Weights of a small image VAE.
Training: adamw at rate 0.0037, batches of 128.
Data: trained on simulated grey scan slices of phantoms with and without marks, 122500 training examples, 6.0 epochs.
Rows from block 6 of the encoder of a small image VAE, named by matrix and row number. Rows with one number belong to one channel. Each number is 200 + 20 x the weight over its row's rms, rounded and kept within 0 to 999. All counts start at 0. After the name is the row's rms in percent of the matrix's.
After each channel's rows are labels from the 100 images, of 14976, where the channel reaches its highest value: "strongest on" is what is common among them. Only what is clearly more common there than usual is listed. The data: simulated grey scan slices of phantoms with and without marks.
# convs0: expand pointwise conv (encoder.blocks.6.convs.0.weight, 288x48x1x1), inputs 0-47
# convs1: depthwise 5x5 conv, stride 2 (encoder.blocks.6.convs.1.weight, 288x1x5x5), a 5x5 kernel
# convs2: project pointwise conv (encoder.blocks.6.convs.2.weight, 96x288x1x1, transposed), outputs 0-95

convs0.184,105,221,185,186,194,213,185,174,207,205,207,188,209,199,205,201,199,210,207,208,250,202,246,207,227,214,186,186,223,194,202,199,182,222,224,200,199,185,252,191,187,179,216,148,165,168,201,196,197
convs1.184,074,199,199,200,202,197,199,198,196,202,195,198,196,193,203,215,202,200,193,297,193,196,201,210,201,196
convs2.184,120,209,210,205,193,228,198,175,195,193,181,202,192,210,184,206,199,221,191,194,229,229,215,193,228,207,202,199,196,201,199,195,155,218,181,201,182,253,173,207,193,193,141,196,201,158,172,187,179,208,186,178,182,209,236,222,202,211,196,209,193,128,177,203,211,241,195,195,199,236,187,195,182,203,194,168,193,240,185,201,195,225,179,200,189,184,202,191,195,209,200,234,192,203,185,203,182
strongest on: chest; ring

convs0.19,095,192,230,202,185,221,211,244,208,233,188,188,195,210,175,213,205,190,196,223,143,196,162,211,196,203,201,206,175,187,188,201,201,178,172,184,216,192,229,199,199,209,205,249,234,212,204,203,199
convs1.19,090,197,200,196,201,201,198,200,202,188,193,201,191,240,212,191,201,209,113,207,195,192,192,208,199,196
convs2.19,092,213,207,231,203,215,188,208,190,226,201,166,182,184,214,173,211,229,195,248,229,219,213,219,179,200,200,196,204,195,222,211,217,180,199,190,205,184,220,221,192,206,235,200,218,221,189,199,127,201,214,181,190,172,207,217,219,199,196,201,181,218,192,193,184,199,185,194,183,128,185,205,180,203,204,221,212,198,195,196,195,190,221,189,199,184,179,209,220,144,203,170,177,217,219,197,216
strongest on: head

convs0.240,089,221,131,192,197,166,190,204,191,192,195,181,233,186,225,220,207,206,176,202,184,199,172,172,209,188,178,183,202,213,184,209,208,203,165,194,214,207,157,207,201,212,205,197,197,167,232,209,205
convs1.240,082,198,200,197,196,197,195,203,198,198,198,206,207,255,213,189,192,173,134,172,216,200,200,214,212,201
convs2.240,087,232,213,181,208,215,237,190,201,180,218,165,216,185,224,200,183,205,192,227,208,231,216,233,191,175,198,210,172,202,229,202,202,235,189,208,205,211,181,227,219,200,182,202,233,144,190,209,200,213,224,231,214,194,200,206,211,218,196,198,160,163,178,200,163,241,192,213,185,170,208,225,157,185,181,210,182,203,206,241,211,193,212,227,209,191,208,201,205,202,212,179,208,195,213,211,228
strongest on: head

convs0.134,104,212,211,209,246,198,206,189,196,214,225,160,182,198,168,240,178,200,208,164,204,235,221,218,206,206,184,207,191,196,182,189,216,209,209,141,202,225,184,215,183,195,201,200,214,216,205,178,208
convs1.134,108,196,200,207,216,215,202,201,186,179,200,195,205,209,117,174,200,205,203,189,182,203,193,187,209,217
convs2.134,065,219,208,172,235,194,173,191,182,213,176,176,201,216,195,163,216,228,226,199,213,177,193,228,226,180,203,211,183,190,179,223,213,222,222,232,223,208,176,211,206,214,219,202,166,248,219,189,215,227,207,217,183,201,175,188,252,200,179,181,236,205,189,194,188,181,198,186,224,182,217,186,209,210,229,210,194,199,206,215,214,222,190,200,219,193,178,207,157,221,157,199,203,226,181,191,213
strongest on: belly

convs0.84,088,200,182,163,202,176,209,185,212,199,169,194,190,216,210,147,221,192,217,226,201,171,180,194,211,199,209,178,221,234,211,192,196,177,153,235,172,200,195,184,210,173,195,195,181,220,194,182,204
convs1.84,093,197,199,197,198,194,202,203,197,210,198,199,216,166,212,207,201,213,218,113,204,199,203,203,207,199
convs2.84,089,214,212,169,202,217,205,193,237,227,207,206,190,195,200,216,217,203,177,205,210,191,203,218,156,194,188,198,155,201,174,177,225,216,166,248,200,177,167,198,225,200,206,213,185,162,228,215,215,230,218,193,193,167,190,194,188,187,212,217,184,175,206,173,188,189,202,214,178,216,206,236,198,192,199,201,232,196,181,164,186,201,171,182,220,213,208,175,224,200,195,164,201,224,193,192,248
strongest on: head

convs0.188,103,202,195,225,236,227,206,202,205,192,200,183,170,200,157,218,184,197,195,191,227,222,198,193,187,185,233,196,211,173,198,203,234,201,228,177,174,212,172,225,210,155,212,206,219,222,210,220,227
convs1.188,089,200,206,204,192,194,196,193,207,206,192,188,193,240,212,191,192,218,279,224,204,199,191,195,184,191
convs2.188,094,213,205,195,188,168,193,229,222,201,188,197,194,158,214,201,231,200,200,214,213,185,204,213,229,218,199,183,174,192,174,221,219,163,214,225,190,159,239,189,217,209,226,213,193,222,183,221,196,192,217,218,213,210,178,169,194,230,195,213,189,250,214,181,173,221,211,216,172,223,225,201,169,175,177,223,219,223,164,195,186,215,193,227,230,217,211,212,194,205,208,178,206,193,215,222,224
strongest on: belly

convs0.131,072,159,232,196,211,176,207,235,196,195,166,196,171,207,204,166,220,178,195,229,224,205,232,207,207,193,198,181,231,239,203,200,178,241,188,209,190,187,197,191,204,227,205,185,217,203,209,187,176
convs1.131,079,194,185,185,183,202,210,219,167,134,182,202,190,203,177,175,205,224,207,198,175,213,205,213,206,211
convs2.131,055,188,214,225,192,223,227,208,216,227,163,208,183,208,204,218,171,191,183,183,184,211,199,192,216,188,203,157,187,225,202,190,204,193,194,195,189,173,204,155,213,225,190,234,166,186,192,218,212,188,201,188,230,220,194,187,196,215,230,197,140,211,186,194,209,226,200,238,210,198,187,203,212,139,202,198,219,189,213,225,214,187,227,218,172,208,227,182,239,218,194,196,203,190,220,224,189
strongest on: head

convs0.185,081,167,206,212,192,214,215,213,205,196,221,213,186,193,186,220,199,225,198,184,191,188,193,186,195,202,184,203,184,181,164,204,208,201,216,208,139,186,136,186,220,208,193,234,176,221,213,217,179
convs1.185,056,202,198,201,200,204,202,201,195,188,199,199,201,166,126,191,202,211,230,243,210,198,200,195,192,205
convs2.185,064,210,180,219,212,226,183,213,193,181,164,212,198,197,209,185,211,221,192,174,217,206,198,178,211,203,186,179,187,160,238,212,227,221,168,225,179,177,205,231,217,209,212,197,177,223,217,197,208,198,190,181,227,167,181,194,172,207,197,227,198,216,205,226,212,234,171,202,168,183,212,202,236,179,187,185,201,214,160,208,198,233,192,220,169,213,178,233,175,217,186,233,181,210,195,188,160
strongest on: head

convs0.96,106,182,210,243,208,233,215,197,208,169,206,161,189,193,187,192,183,201,207,169,187,232,209,235,177,218,223,201,208,193,201,194,213,227,204,164,225,214,170,210,209,183,236,201,209,199,213,214,232
convs1.96,109,201,197,191,190,201,209,193,195,200,199,200,191,233,248,199,191,198,236,268,205,198,205,198,200,187
convs2.96,101,203,195,217,174,206,220,176,227,206,221,200,179,215,203,220,211,193,165,214,220,193,231,186,206,221,174,175,179,227,175,249,213,185,199,236,162,199,193,212,226,190,201,192,222,209,196,224,186,157,223,228,208,203,185,219,193,236,203,234,177,205,207,179,173,176,223,227,152,209,213,226,187,179,188,212,212,194,185,175,190,196,190,214,206,180,222,187,225,198,230,206,202,196,206,203,234
strongest on: belly

convs0.94,111,217,197,190,199,180,198,145,183,231,209,195,210,194,220,194,206,134,215,203,215,180,166,204,177,191,187,190,190,204,233,192,180,203,181,201,201,215,221,207,193,199,194,152,216,226,199,195,200
convs1.94,106,201,201,197,203,196,199,199,195,194,197,197,203,192,274,192,201,199,194,138,190,200,200,200,217,205
convs2.94,138,224,204,261,196,229,206,165,225,214,163,187,188,202,218,202,188,198,208,208,228,187,203,186,207,208,198,196,179,188,187,199,181,216,197,219,211,180,199,174,199,255,234,144,181,178,227,213,231,198,194,194,200,200,187,187,214,203,192,200,200,204,222,206,189,207,198,181,196,236,198,225,199,201,201,139,202,226,197,197,200,227,193,187,188,205,181,226,208,189,193,209,210,262,195,193,193
strongest on: head

convs0.113,068,206,203,186,203,167,210,183,219,213,168,230,211,223,223,205,215,197,183,201,223,187,181,202,226,203,217,199,167,186,230,207,214,180,142,201,155,172,210,213,195,176,209,188,195,202,191,224,179
convs1.113,059,204,204,187,187,201,212,216,186,169,206,196,181,159,187,220,183,147,193,241,207,208,193,209,214,212
convs2.113,052,175,209,202,210,217,200,187,178,203,161,209,182,208,205,220,219,188,243,211,158,132,159,197,201,231,192,212,236,224,200,178,178,224,191,173,225,194,193,212,200,167,196,215,228,198,208,230,165,222,204,224,194,187,222,183,220,220,189,223,178,203,183,218,203,190,199,204,203,186,171,214,205,234,208,194,211,185,220,197,227,221,183,184,201,220,176,198,181,199,209,225,178,219,196,194,223
strongest on: chest

convs0.200,091,226,210,218,218,231,232,202,204,191,219,184,192,194,189,209,182,220,188,165,242,222,208,227,206,203,216,216,190,192,175,229,236,190,208,163,196,217,217,227,206,153,202,216,207,212,189,213,216
convs1.200,115,199,194,200,197,201,197,198,197,220,203,201,198,202,291,215,201,191,213,220,201,203,203,196,185,188
convs2.200,102,214,188,218,187,203,212,191,201,183,223,211,176,208,184,247,201,185,165,203,191,219,203,196,213,222,178,179,204,214,229,256,212,186,194,215,158,203,200,200,207,198,195,204,221,194,210,236,221,154,212,219,222,182,185,220,173,218,217,239,177,237,211,161,177,198,222,233,184,213,184,221,194,176,185,210,223,214,203,199,178,189,197,218,176,194,204,160,221,184,209,185,203,185,216,230,210
strongest on: belly

convs0.282,103,194,206,246,224,200,237,190,206,194,205,199,198,199,207,195,181,212,216,155,202,236,218,247,211,216,215,210,221,207,214,215,223,200,209,194,210,247,206,244,185,200,224,209,201,202,212,187,218
convs1.282,144,197,193,207,210,200,201,208,203,182,197,204,198,183,113,203,204,209,176,175,206,195,206,202,210,206
convs2.282,104,193,190,192,235,179,159,193,183,196,175,201,226,194,215,188,214,226,237,221,202,187,184,216,202,171,226,234,202,159,187,190,202,223,198,182,205,203,200,194,179,203,203,212,187,195,199,186,199,231,158,188,194,222,228,176,223,183,160,179,226,220,210,238,222,213,192,180,203,193,205,178,208,206,233,199,178,209,220,200,223,213,181,164,196,194,168,232,161,197,159,189,212,202,192,175,187
strongest on: chest

convs0.99,083,164,209,201,202,212,197,194,233,205,173,206,166,222,224,181,216,195,241,213,191,196,233,192,174,183,237,172,218,221,208,195,202,214,219,188,216,189,189,205,201,227,167,184,208,230,219,175,175
convs1.99,071,186,204,202,182,204,189,210,247,194,199,199,171,157,152,194,195,207,230,185,183,203,198,214,214,204
convs2.99,058,188,217,182,192,228,238,171,175,212,219,199,176,219,190,216,198,217,180,188,182,177,232,187,193,192,214,202,189,199,191,205,165,212,186,245,227,172,193,188,229,220,189,214,201,193,223,221,206,201,233,239,231,180,202,204,205,191,176,213,155,139,200,216,185,221,177,215,221,198,206,191,195,222,196,194,201,221,197,211,222,184,199,213,192,181,202,220,204,162,186,168,223,235,202,178,195
strongest on: chest

convs0.52,113,210,185,231,198,209,195,201,239,186,189,204,216,202,185,175,188,208,208,161,208,230,203,235,213,233,219,247,203,188,186,257,213,191,201,191,210,231,217,221,195,180,218,204,204,209,214,217,209
convs1.52,115,209,199,199,194,193,196,199,199,252,210,201,196,219,275,200,183,198,220,206,187,205,193,201,192,205
convs2.52,101,198,181,196,170,220,228,179,186,183,208,215,172,221,173,234,185,182,187,202,195,220,237,176,215,224,193,177,181,218,204,263,194,168,213,210,147,200,204,215,226,190,187,198,238,207,182,221,195,185,225,208,218,193,183,220,183,216,218,221,195,192,175,179,173,198,224,208,193,175,172,222,202,175,173,183,211,195,187,210,168,194,219,208,193,190,219,180,214,200,231,195,210,197,215,227,218
strongest on: belly

convs0.41,101,224,214,249,208,221,216,186,231,181,220,209,219,219,192,234,180,159,170,183,192,241,196,230,190,218,200,212,196,178,173,212,228,200,193,193,199,208,213,214,203,191,221,195,208,179,224,207,221
convs1.41,110,194,198,199,194,195,195,207,236,197,198,203,196,239,277,195,198,192,195,223,210,196,205,195,192,194
convs2.41,107,190,197,210,191,190,216,170,223,214,206,207,171,176,214,225,203,220,186,222,206,203,208,187,193,234,183,164,213,215,206,260,210,203,200,229,161,216,178,185,216,189,188,179,210,196,190,207,216,172,225,164,225,175,242,191,180,224,214,234,207,196,208,168,187,216,219,238,169,210,171,221,185,161,181,203,224,191,183,179,172,200,190,216,185,210,207,198,211,182,213,200,174,197,211,220,204
strongest on: belly

convs0.285,091,193,137,194,190,191,193,195,185,198,166,196,239,195,232,225,215,180,180,215,186,186,160,196,207,208,221,200,192,202,221,213,214,157,170,231,202,201,216,189,208,196,192,214,225,195,199,223,202
convs1.285,084,198,198,215,203,196,184,188,227,232,196,195,207,213,186,180,200,187,149,138,201,196,199,203,197,197
convs2.285,066,209,213,230,177,219,233,164,206,197,192,208,210,193,220,184,212,246,197,191,228,221,228,186,213,205,178,167,203,201,193,224,185,141,201,198,197,204,211,231,220,184,186,210,201,193,194,220,224,157,191,214,207,196,215,199,157,187,214,204,162,256,208,185,194,185,216,219,160,201,227,205,219,197,184,222,209,202,200,203,186,235,182,209,211,194,203,191,220,203,208,207,216,157,197,224,206
strongest on: chest